A small audio embedding model, trained from scratch: adamw at rate 0.0016.
Rows from block 8 of a small audio embedding model, named by matrix and row number. Rows with one number belong to one neuron. Each number is 128 + 32 x the weight over its row's rms, rounded and kept within 0 to 255. All counts start at 0. Numbers have three digits each.
After each neuron's rows are labels from the 100 clips, of 14848, where the neuron reaches its highest value: "top examples" is what is common among them; "loudest band" is the band of the loudest frequency at the time of the peak. Only what is clearly more common there than usual is listed. The data: simulated modem signals in the audio band. In brackets: how many of the 100, against the usual share in percent.
# fc1: MLP up (model.blocks.8.mlp.fc1.weight, 768x192), inputs 0-191
# fc2: MLP down (model.blocks.8.mlp.fc2.weight, 192x768, transposed), outputs 0-191

fc1.733:071144165112152097108086146120145143104067042102124152155165084189134148145142124145152147120124125131139134133154110130122156118154116118100171076076110128160118091092144137107092158209161158134184184153139124109096114157131166102115152128106188196135084086114124125195118143134159131065094119110130121078117176176170125166131145126118100081184157134128136104070132139067195180145168098081134105126120104165124075142129174162135134169178174162134140060125095179110112114170131170127142134161111077091179127154156128089133064106094124132059135072083106117104099121110088082099
fc2.733:153125094139139134124077117089156057136200135110121129056056139090108141138148104080146170157102104174141088124169093142151164108108107098195070140156171150090157144142151120165097116106048142164129190124102108139113136125096087172147141167126128112126103093183138132081110131110124146103107111111140128138118146174114115121106088107100136156112184137115186148101119103166099105052094128111105197087187138164135120139143089129166082183082118093186159125145092125106114138152114166112150108138190108154171176080057106109115125119069091115125064109100186186119188128141116142158
top examples: burst (83 vs 30.2); symbol rate: 50 baud (38 vs 17.2); AM speech (29 vs 6.3)
loudest band: 4000 to 8000 Hz (87 vs 49.6)

fc1.256:149137139140156125143120109114159111143092099105142124086100107109145097153173175102143147129162064104120128087127202084105076200121118106146105151144086109166106142064160059100073127099157079127137154170091147168176122142188106082136149143092165155116125139156165153113103134137099144102135155104137132177105077157138135108145084166074143125125129186209137143096088132142158120087059166106156161157103101114189106144121163112094130146157119112109141021153098097164109180093111201174146136151157090131154119095186161088140123109139146188137132050130168105126157179122122156137
fc2.256:120116084127139107177111139082136170141073143126085109178106167116109135119058129118149146147165160122106101120124113153166098177123130116137105145115167183127157110115038145137135131144102120101071166118255155138129111145135096101110127116111138095129125103150154129095119119131140042152145156138120157127137098126081091118125135156124160098124154148175130100158129177139125142085125104132110099201133074097134168125070131187140092149093141128114134155136156133122129113143212130161084153128122152150084112142141132155176139141131161131107111102149133135152108143123094145149
top examples: burst (95 vs 30.2)
loudest band: 4000 to 8000 Hz (94 vs 49.6)

fc1.21:125136144141145125142124151117129089123138060137186109156166088166123124158178143101143145102115106082142144144125130117088175183170131168136164088067095078149116150101103087128051125153110110107166165166103143185170162197118114034102123116108185186144094137076148113195144138156168134093126097126178123162099087156153161117122099137069099068118178131127159110127117105098186160131102113125167105159172091146137106206141157118064139151159146134100104039183107139123106136145122161144139128147112112129199137108173175122118108108164179188112155074083119155125138141115116127125
fc2.21:184078073156113167140124110081141042148079119114076141080080090137115094096153107127137101090072167139056131108172138162134163151097080132183093127118192109149141108060108148139107133090087163143109163103081090136074103173100135188157184190101109131151146132138185120075067123134093134074130096111115105108116151167093109116155070102168109105085164074124159154090086149152104074070074113145145182100155103115125113132085083138196116157123111113133085130179115100097134101145113125114138088177141108153131143125088085142147163083110125129125130169145153105127157139136151108103
top examples: burst (76 vs 30.2); symbol rate: 50 baud (39 vs 17.2); AM speech (34 vs 6.3)
loudest band: 4000 to 8000 Hz (84 vs 49.6)

fc1.319:146137165092127136160107109166102104154108083074186106153173111178131086167156125140156136121149081116095131178142136129081179144182109138140180092092149117123148104077101127137074151167113122109171171165126204150153100190149132050125154137117121160143067118160112156156134102140173121080119123140161106202127136140145104084107125137108098074202185107163153132112096145099171171135097120117163107140137090125153103155126179160061084134161153179099107063173098161131103096168100156119147099129130084089209107115133181164172114093124161175103155092117109129123102127166191118102
fc2.319:118122069160122153120139114088114060168137126142123174100095133077117179093175116092134110129083133111126114099138109138078162126087109104147119118086129075152088139090140147126110109115094179153161165107098108151100122192076143169192192143149153152100126139118164084073111157135079198090110113119087091097102118187147126105129087111125106130109119086106167150064098134129117118098080075086107165084123163161099109139109128090106106123140203100109136140177068129131134203174075073154138093182127127103167142116107088076189086091103129122120133125156168131142164196065090110163
top examples: burst (70 vs 30.2); symbol rate: 50 baud (44 vs 17.2); AM speech (34 vs 6.3)
loudest band: 4000 to 8000 Hz (79 vs 49.6)

fc1.265:151098117109121148149103133117135107116105102122128137087110087114144118098215131138143124100106076084137126186138185117143122132113106070103098123108151087168082114093120069116111141209210122137148149130112131126176149154161128097140121090158145196146144129167144162135080100160129135040111214138099111168125115137130135063149090146077178148148145164179138144058106126113203116110100136132146154141134135136142091196150127137141136156137135126131119037119120126159109130114089153110105156152135106172191055135153127100113147149167182211109129060066140156096104145135089120091
fc2.265:184101105081148105102017174114100096164156111124154111120118161144150130082049092086143087088174204087108079144119116152176143171115083122105134126154145158117141081114040071147122111095119123122077113150255146140126088115121113150111125127095114094147155127143174116134098099121123018145154119165098099109119110116099051101144126126157152133117150149136088113147103168172157131150100138146151149143160082069117160117090115139136096128146113104109164110129148113114142108102155182113119120126113061132110135085123109181114164115109147146104117141121114163129126092145122135112
top examples: burst (85 vs 30.2); symbol rate: 50 baud (45 vs 17.2); AM speech (43 vs 6.3)
loudest band: 4000 to 8000 Hz (88 vs 49.6)

fc1.103:113090141121115112106133111094139122181190111129149113169156110147102120131132169156107136189139074109152143099138146075137112147126137053148116168203156136165172116065199107104118123072145073027136184145096179141175155150135089114132141142085176092131124195084141140091140182121075150134133074100138177200152085159142127098185121109163114120060163131171159158090176146137110113082106146194134141113126148110137140165164143084152052117131065092104144085129141176133145139108105131145155127138185105124092136131160163130105113117126130104179195114149135119154137121168131131143
fc2.103:037129088197195067158143107115142167148075101138076147158130111228176130140198126158143120162111184096099119043106142150078132124136162104110107133091153144118093125099091164146188138115117153074082138141232119149134127177130080085156146116168140129169123093143149140103116131131115099159114151116097165089131119090108130123068155198126128135094138098156130096118078187151133157081117115106069150146106103142108119138108141149119155152096164069134151133161108130121110124161153129102094159165122116198102106116119135114167115127159144127122143086129118085188130180124057150135
top examples: burst (82 vs 30.2)
loudest band: 4000 to 8000 Hz (90 vs 49.6)

fc1.232:108142119079158100164046118091128126130105087111135165091174052231125174114138135168089132101130078069129093115113098147142144131150104132090162090051141137139144059084128134155097126229153124164193174105166102064141173155167124137097149114107133157124122117139144172186088119147137145085114196127121121115110126138122115094084101152103089181133147136131092097104140124099173103148110128073145102168176116120142074143145136163153110094170137108138137094143052136123078102191174124107097154127136109073119076134114132148168108154114135155081114082091108127101128136166118129084
fc2.232:170110096148184047140069149175170043167170109097153097081078139133114145101126089092161116111107148138145106119165113126155149113154044132130131128108162136063142127114143092135136089122099147145132156149176083148118152104083131127107135132116163142162079147120172099077037135099094084130111150148110089118101134164125114143169117095149155199116129129129152118145106147161111146108091135077179191147209123121154099140133044112158116143125117103190124093121114117099128120107132150116098095125133103187202101096082101140129114147084084106072117122068147167178187127172089121148
top examples: burst (65 vs 30.2); symbol rate: 50 baud (46 vs 17.2); AM speech (30 vs 6.3)
loudest band: 4000 to 8000 Hz (75 vs 49.6)

fc1.100:087137131118143119161115117126147115127112075097148087164173073202116135140125121125149093104166110121115110132143114157106185159152112165115133081102094116165165088100116153151038215177147155142180158193109150113108157187115102071086144133064151174142107115118144175198122117141164114128102093119153146163087142107109126159154121129107052080184119126160118152109096109095156151143168116114199156130109110135127091139164164139079131136162187168114107082184136192115106130150115143108148109148129090082175113104176099145201079116133169149061154075097139148134067143131138140114
fc2.100:138153065084103159124148113083121077156139129099094129096114105062095133071179099066162145123118166135075102098110132157120170132076077129182106111112116122090167083093119131165088109080111163141121134090094129142065079143101107201180179130146100141078125132156190044091059135143077139112114113107080112095115141175081090097125078099083106149048155092092096137085113134163100127111073121118111181065124128114102123113089108125117109159106156092131186120155132151074103125190103162143123100165137111137144132114126066108109096087103137073116101116117146133106161136131130106111
top examples: burst (79 vs 30.2); symbol rate: 50 baud (41 vs 17.2); AM speech (35 vs 6.3)
loudest band: 4000 to 8000 Hz (83 vs 49.6)

fc1.57:053072108099151148150111164125120071152114110085100129049126142138131107125159103158145142148134124122092130148150109156154109110179108069162144150169102109136104086088113172068126097133160152148119101110110148183136163067161124154127143124121153117180111148096075195101111170178141125083126105173175084199095167123119076069128092086156122147111140112179061124107128108135169126126072097108106192125177159112088137154094150144133106108179080057148141096156057122159161132105138090130111101080076116135124103121154128145176155100172167106125183130114144130145126028131164149108
fc2.57:146074168076134104076121137140160088171168098081131114160129159182157119089195116129164114171147135081139161148196203121096081119145100089134165127126144058112109117119184114040123090131123185123179104176088099126103103123090174091090183151150169161126135167093137104107099113079124189083157143188174152137071138170163149068173153109157172157090117101152099129155162077108102115150104161138161133133120160129109110085080158124086125120175104116083135097185141124115171127104087148105115097153122138138133098101100172110113116130056109135133132187083106136138139157157123142134
top examples: FM speech (43 vs 6.6); AM speech (37 vs 6.3)
loudest band: 1000 to 2000 Hz (26 vs 9.2)